From a checkpoint of a small class-conditioned image diffusion model: 64-pixel images, 48.0 epochs.
Rows from block 2 of a small class-conditioned image diffusion model, named by matrix and row number. Rows with one number belong to one neuron. Each number is 200 + 40 x the weight over its row's rms, rounded and kept within 0 to 999. All counts start at 0.
After each neuron's rows are labels from the 100 images, of 14848 (inputs lightly noised), where the neuron reaches its highest value: "patch colour" is the nearest of a few named colours to the mean colour under the peak. Only what is clearly more common there than usual is listed. The data: flat shapes of many kinds, plain or patterned, on busy backdrops. In brackets: how many of the 100.
# fc1: MLP up (model.blocks.2.mlp.fc1.weight, 1024x256), inputs 111-147
# fc2: MLP down (model.blocks.2.mlp.fc2.weight, 256x1024, transposed), outputs 111-147

fc1.549,165,237,188,121,173,171,233,221,215,143,186,130,226,236,191,173,79,156,252,182,176,201,234,160,241,133,158,221,174,168,211,190,290,228,193,184,216
fc2.549,162,214,214,301,182,210,135,183,158,250,218,200,195,214,84,157,174,224,187,298,140,211,249,193,175,224,230,223,192,207,205,161,183,190,181,232,198
patch colour: red (33)

fc1.23,224,289,192,221,175,235,184,186,238,257,210,178,159,213,203,285,226,151,230,183,171,176,211,193,197,214,191,207,160,143,189,202,224,236,211,225,222
fc2.23,143,135,161,279,261,192,160,139,194,173,190,216,180,217,180,150,155,287,189,285,190,211,241,215,263,244,221,218,199,212,161,104,143,258,202,162,110
patch colour: pink (38); purple (31)

fc1.476,242,284,180,301,224,269,222,177,219,266,186,204,189,128,176,209,226,199,125,203,201,257,168,233,138,235,177,127,207,188,157,240,197,222,195,229,250
fc2.476,185,188,255,223,213,196,206,148,159,214,201,206,193,180,116,180,188,170,181,276,209,257,215,255,190,199,235,209,184,220,193,215,182,197,224,185,167
patch colour: red (41)

fc1.645,239,265,163,187,136,245,256,183,203,228,282,215,165,241,193,201,183,242,231,202,144,137,170,176,219,253,212,196,191,250,156,176,169,203,173,167,196
fc2.645,113,128,211,144,133,221,120,140,223,181,128,173,171,224,201,140,233,220,212,210,210,192,210,155,211,168,278,138,215,189,234,177,245,150,201,154,162
patch colour: brown (52)

fc1.214,177,327,179,237,185,249,208,204,193,239,192,221,165,194,219,227,178,142,205,137,184,169,233,156,204,200,145,209,177,192,158,197,189,206,214,187,255
fc2.214,195,202,202,209,242,196,190,195,223,289,147,301,179,242,130,175,163,310,261,248,215,205,172,279,264,248,272,224,205,223,192,143,214,241,254,231,171
patch colour: black (30)

fc1.763,251,201,168,268,171,131,238,243,219,214,299,197,179,248,132,194,166,168,167,275,245,187,194,230,201,245,211,197,164,222,239,215,199,205,240,259,192
fc2.763,191,196,271,168,231,180,211,192,165,110,203,167,214,210,259,208,213,212,156,130,222,89,222,174,195,148,180,251,195,193,160,263,117,174,188,213,243
patch colour: brown (54)

fc1.189,148,184,230,247,167,217,299,208,176,156,191,135,118,139,186,139,217,170,218,189,216,256,131,204,231,197,308,195,214,219,126,158,227,296,226,215,192
fc2.189,199,243,269,183,221,121,146,107,155,184,263,232,146,135,233,191,151,165,211,186,158,196,149,123,151,251,179,261,234,172,189,189,173,227,217,187,173
patch colour: blue (34); purple (25)

fc1.706,309,185,199,230,225,205,189,183,208,191,228,196,211,145,189,221,189,224,191,215,239,204,178,268,239,180,215,265,104,163,277,246,174,141,154,276,203
fc2.706,180,173,169,192,144,222,195,185,202,139,219,239,181,270,208,146,229,129,168,204,228,187,239,164,157,143,238,89,178,152,178,207,219,239,133,204,145
patch colour: pink (40)

fc1.345,267,272,197,191,217,218,215,217,180,272,111,178,213,195,172,236,243,232,240,166,186,94,195,160,179,199,187,182,195,204,180,205,275,199,179,209,187
fc2.345,123,160,253,256,237,259,180,195,233,204,156,155,263,175,176,149,252,238,170,278,181,278,178,292,280,210,236,199,170,185,175,237,289,158,177,201,149
patch colour: brown (64)

fc1.405,201,209,180,269,229,165,226,213,251,274,117,217,251,182,148,248,186,197,194,188,286,197,239,223,215,225,219,206,176,177,219,191,239,209,269,213,181
fc2.405,222,244,203,139,225,182,173,219,145,123,191,175,203,223,189,213,123,192,185,235,155,185,165,194,196,170,145,276,196,160,187,285,166,208,186,298,225
patch colour: pink (48)

fc1.535,207,140,193,191,159,106,162,208,132,162,165,242,222,125,196,200,230,185,204,158,311,118,203,154,250,180,156,192,182,248,207,206,178,198,198,142,168
fc2.535,229,248,181,156,148,235,130,214,288,146,255,166,237,182,234,169,244,230,209,234,174,234,302,169,208,192,173,144,208,219,210,183,169,148,137,224,166
patch colour: grey (64)

fc1.131,213,241,199,102,204,199,138,184,133,144,225,223,163,264,98,174,196,215,189,279,178,172,246,139,243,149,186,165,207,262,226,200,230,189,199,285,190
fc2.131,217,257,288,297,214,134,275,214,221,239,170,219,298,170,183,243,167,193,190,179,219,166,143,280,159,279,186,287,162,143,166,184,218,207,231,231,246
patch colour: brown (62)

fc1.764,195,197,190,187,251,195,201,289,143,203,64,148,181,182,156,181,134,158,233,188,231,189,213,245,208,151,217,228,177,184,231,179,139,221,207,228,204
fc2.764,164,128,267,167,145,182,159,156,183,141,234,202,138,272,205,176,233,235,215,202,230,110,193,191,222,112,270,156,201,176,237,243,248,183,191,160,181
patch colour: grey (71)

fc1.155,187,296,194,192,247,205,211,185,200,305,139,240,217,195,224,190,123,129,207,248,183,166,165,215,218,182,186,198,129,244,230,223,280,138,239,171,249
fc2.155,194,181,223,204,197,215,208,241,200,312,234,153,111,202,151,256,236,242,231,226,130,217,214,266,203,271,272,168,206,191,299,190,259,240,200,245,178
patch colour: red (29)

fc1.71,172,202,165,212,197,201,258,168,133,307,177,216,238,212,195,181,181,206,202,138,267,179,152,233,179,240,204,222,273,171,175,219,237,220,278,214,243
fc2.71,184,220,221,210,158,243,173,304,184,278,193,201,173,215,175,212,230,200,223,276,240,132,167,230,211,167,259,226,190,214,242,247,119,195,186,254,206
patch colour: red (55)

fc1.598,209,224,163,227,154,207,281,213,255,266,220,164,240,202,201,285,172,151,231,203,159,191,270,211,211,274,250,235,176,205,228,195,254,241,210,183,253
fc2.598,191,158,289,202,189,210,216,205,229,141,190,144,212,218,148,222,271,172,176,190,210,180,134,208,211,252,220,249,156,89,173,262,193,223,220,149,186
patch colour: black (77)

fc1.365,271,222,190,257,220,179,253,191,177,244,182,156,212,133,193,272,202,246,198,175,213,215,181,239,208,199,221,232,169,192,221,212,228,196,210,284,228
fc2.365,166,189,252,151,236,159,170,210,189,187,237,201,161,205,203,238,225,208,193,158,300,266,196,163,164,216,235,174,161,187,234,278,228,176,103,232,179
patch colour: pink (50)

fc1.295,215,159,207,182,200,156,249,262,187,213,190,258,211,223,78,155,246,209,166,241,242,154,167,179,257,103,174,192,115,197,210,238,245,161,209,199,164
fc2.295,229,183,208,213,241,151,229,172,238,187,107,204,246,160,234,218,224,302,223,263,194,105,151,180,177,254,250,227,206,250,202,184,217,201,223,251,127
patch colour: blue (42)

fc1.552,251,127,149,272,224,206,234,211,255,186,231,171,192,216,170,178,212,153,188,225,262,197,172,175,275,260,255,264,153,200,207,157,228,222,216,205,173
fc2.552,121,174,226,158,171,255,191,203,199,194,156,197,226,149,145,207,180,239,249,147,218,277,155,147,295,208,179,217,134,268,214,222,253,135,200,202,235
patch colour: brown (67)

fc1.445,210,188,194,187,178,188,193,184,226,188,195,153,207,253,144,260,187,221,128,255,238,213,240,151,194,251,210,180,246,185,278,208,138,156,195,217,215
fc2.445,180,251,259,272,210,218,263,171,241,206,179,251,255,170,175,252,224,178,176,246,236,128,229,212,295,173,263,217,189,145,178,220,122,145,217,211,185
patch colour: grey (63)

fc1.332,239,208,154,178,240,147,244,236,161,184,194,125,199,185,207,264,166,262,254,144,201,206,162,206,197,264,258,243,167,199,227,211,245,198,152,187,183
fc2.332,217,146,260,227,169,205,186,160,192,123,156,220,130,226,165,182,198,194,164,243,215,162,144,177,205,89,243,187,225,185,214,126,193,184,218,180,171
patch colour: grey (62)

fc1.222,223,256,196,236,258,239,145,322,218,245,211,141,170,177,206,276,230,188,222,156,156,205,195,208,257,164,163,237,179,289,180,177,193,211,152,219,204
fc2.222,255,251,186,145,171,232,160,215,276,145,185,200,199,179,229,188,198,232,215,175,160,270,260,194,194,179,133,218,135,237,224,250,198,170,164,251,189
patch colour: grey (62)

fc1.299,225,251,192,144,175,174,219,248,158,185,208,143,168,135,228,241,183,209,270,167,208,170,185,194,200,256,256,238,147,173,160,220,257,186,176,180,236
fc2.299,185,202,228,126,235,197,242,240,176,265,257,130,176,174,234,181,142,297,245,182,235,254,184,215,197,217,206,194,213,248,225,259,182,207,164,180,225
patch colour: black (35); blue (25)

fc1.646,261,202,178,221,255,198,205,186,177,246,155,162,204,138,171,258,164,182,240,196,236,234,261,229,167,238,192,186,206,213,187,182,178,205,209,293,169
fc2.646,150,191,291,204,198,207,158,180,182,198,104,183,189,232,144,170,247,207,199,162,229,176,185,272,200,116,215,125,203,145,291,227,227,118,245,171,235
patch colour: pink (52)

fc1.248,223,133,218,201,219,201,206,226,187,214,167,238,204,180,194,206,224,228,183,192,192,111,115,174,218,267,251,241,187,215,298,156,233,179,244,224,157
fc2.248,167,256,269,203,213,188,222,233,191,230,216,224,211,280,133,170,204,196,170,174,256,251,228,253,197,228,240,114,139,189,186,241,173,196,198,153,222
patch colour: yellow (34)

fc1.262,203,253,213,204,242,210,226,209,188,250,101,205,174,188,38,245,153,195,158,283,216,188,140,287,191,188,190,243,155,157,192,208,261,223,254,258,250
fc2.262,237,177,206,237,206,173,189,203,159,189,197,197,161,207,230,177,246,118,230,149,258,167,245,191,97,190,117,188,148,214,183,259,208,198,138,173,184
patch colour: red (65)

fc1.644,223,251,190,279,255,176,191,159,178,194,159,225,160,219,74,227,192,148,207,204,214,205,151,211,184,158,186,188,136,192,161,145,181,210,161,284,173
fc2.644,165,219,158,194,141,179,184,164,174,180,273,161,158,147,199,170,190,264,224,180,242,237,259,259,219,214,303,248,207,219,196,160,248,183,213,231,214
patch colour: blue (48)

fc1.351,162,264,128,161,141,247,190,166,163,247,183,189,137,173,195,165,163,188,232,170,212,183,230,169,137,259,151,169,211,230,136,245,279,250,251,226,258
fc2.351,222,229,327,180,219,271,198,259,174,224,210,128,209,261,165,202,170,155,226,185,174,173,160,139,233,155,274,205,236,190,219,158,168,210,207,216,229
patch colour: red (90)

fc1.87,197,209,158,170,302,143,123,164,193,176,282,186,300,291,166,249,212,195,198,220,214,184,190,193,242,180,202,211,174,218,259,202,275,220,224,174,171
fc2.87,191,258,232,160,185,198,260,265,217,201,132,258,116,162,120,158,155,152,199,217,186,222,193,209,170,158,179,189,207,186,186,180,147,153,247,303,203
patch colour: pink (33)

fc1.117,146,206,211,269,195,200,247,166,273,202,131,213,184,173,141,187,163,159,139,161,296,201,140,217,236,238,196,208,179,241,158,115,210,212,196,278,189
fc2.117,165,218,250,194,225,177,193,155,232,189,166,244,199,132,237,184,271,211,249,188,212,187,183,159,174,278,161,197,189,247,259,224,113,261,185,249,191
patch colour: pink (32)

fc1.622,248,154,155,295,177,134,180,218,180,201,227,231,192,198,183,287,259,209,147,268,198,198,229,273,235,247,238,210,130,200,242,223,198,174,259,253,210
fc2.622,128,204,0,147,250,211,221,207,212,191,185,200,208,193,268,167,164,172,203,113,205,201,210,175,209,190,188,210,236,181,206,259,196,213,224,193,204
patch colour: grey (64)

fc1.569,257,233,164,299,241,212,232,228,167,233,207,335,217,236,125,229,178,206,145,306,214,209,209,246,215,242,210,266,183,202,250,197,104,193,209,228,173
fc2.569,132,212,154,176,207,250,202,166,224,276,149,251,215,187,177,221,116,201,149,185,236,262,166,204,119,195,181,211,258,206,134,193,222,229,181,200,225
patch colour: grey (61)

fc1.22,132,221,207,188,177,211,197,183,182,225,179,177,206,165,129,176,159,182,244,199,275,207,196,228,144,172,207,184,244,181,137,195,175,244,212,281,270
fc2.22,233,160,258,172,211,155,247,192,176,210,162,191,282,195,281,240,241,186,193,160,234,216,176,156,163,178,129,225,247,251,191,159,214,200,220,142,243
patch colour: blue (89)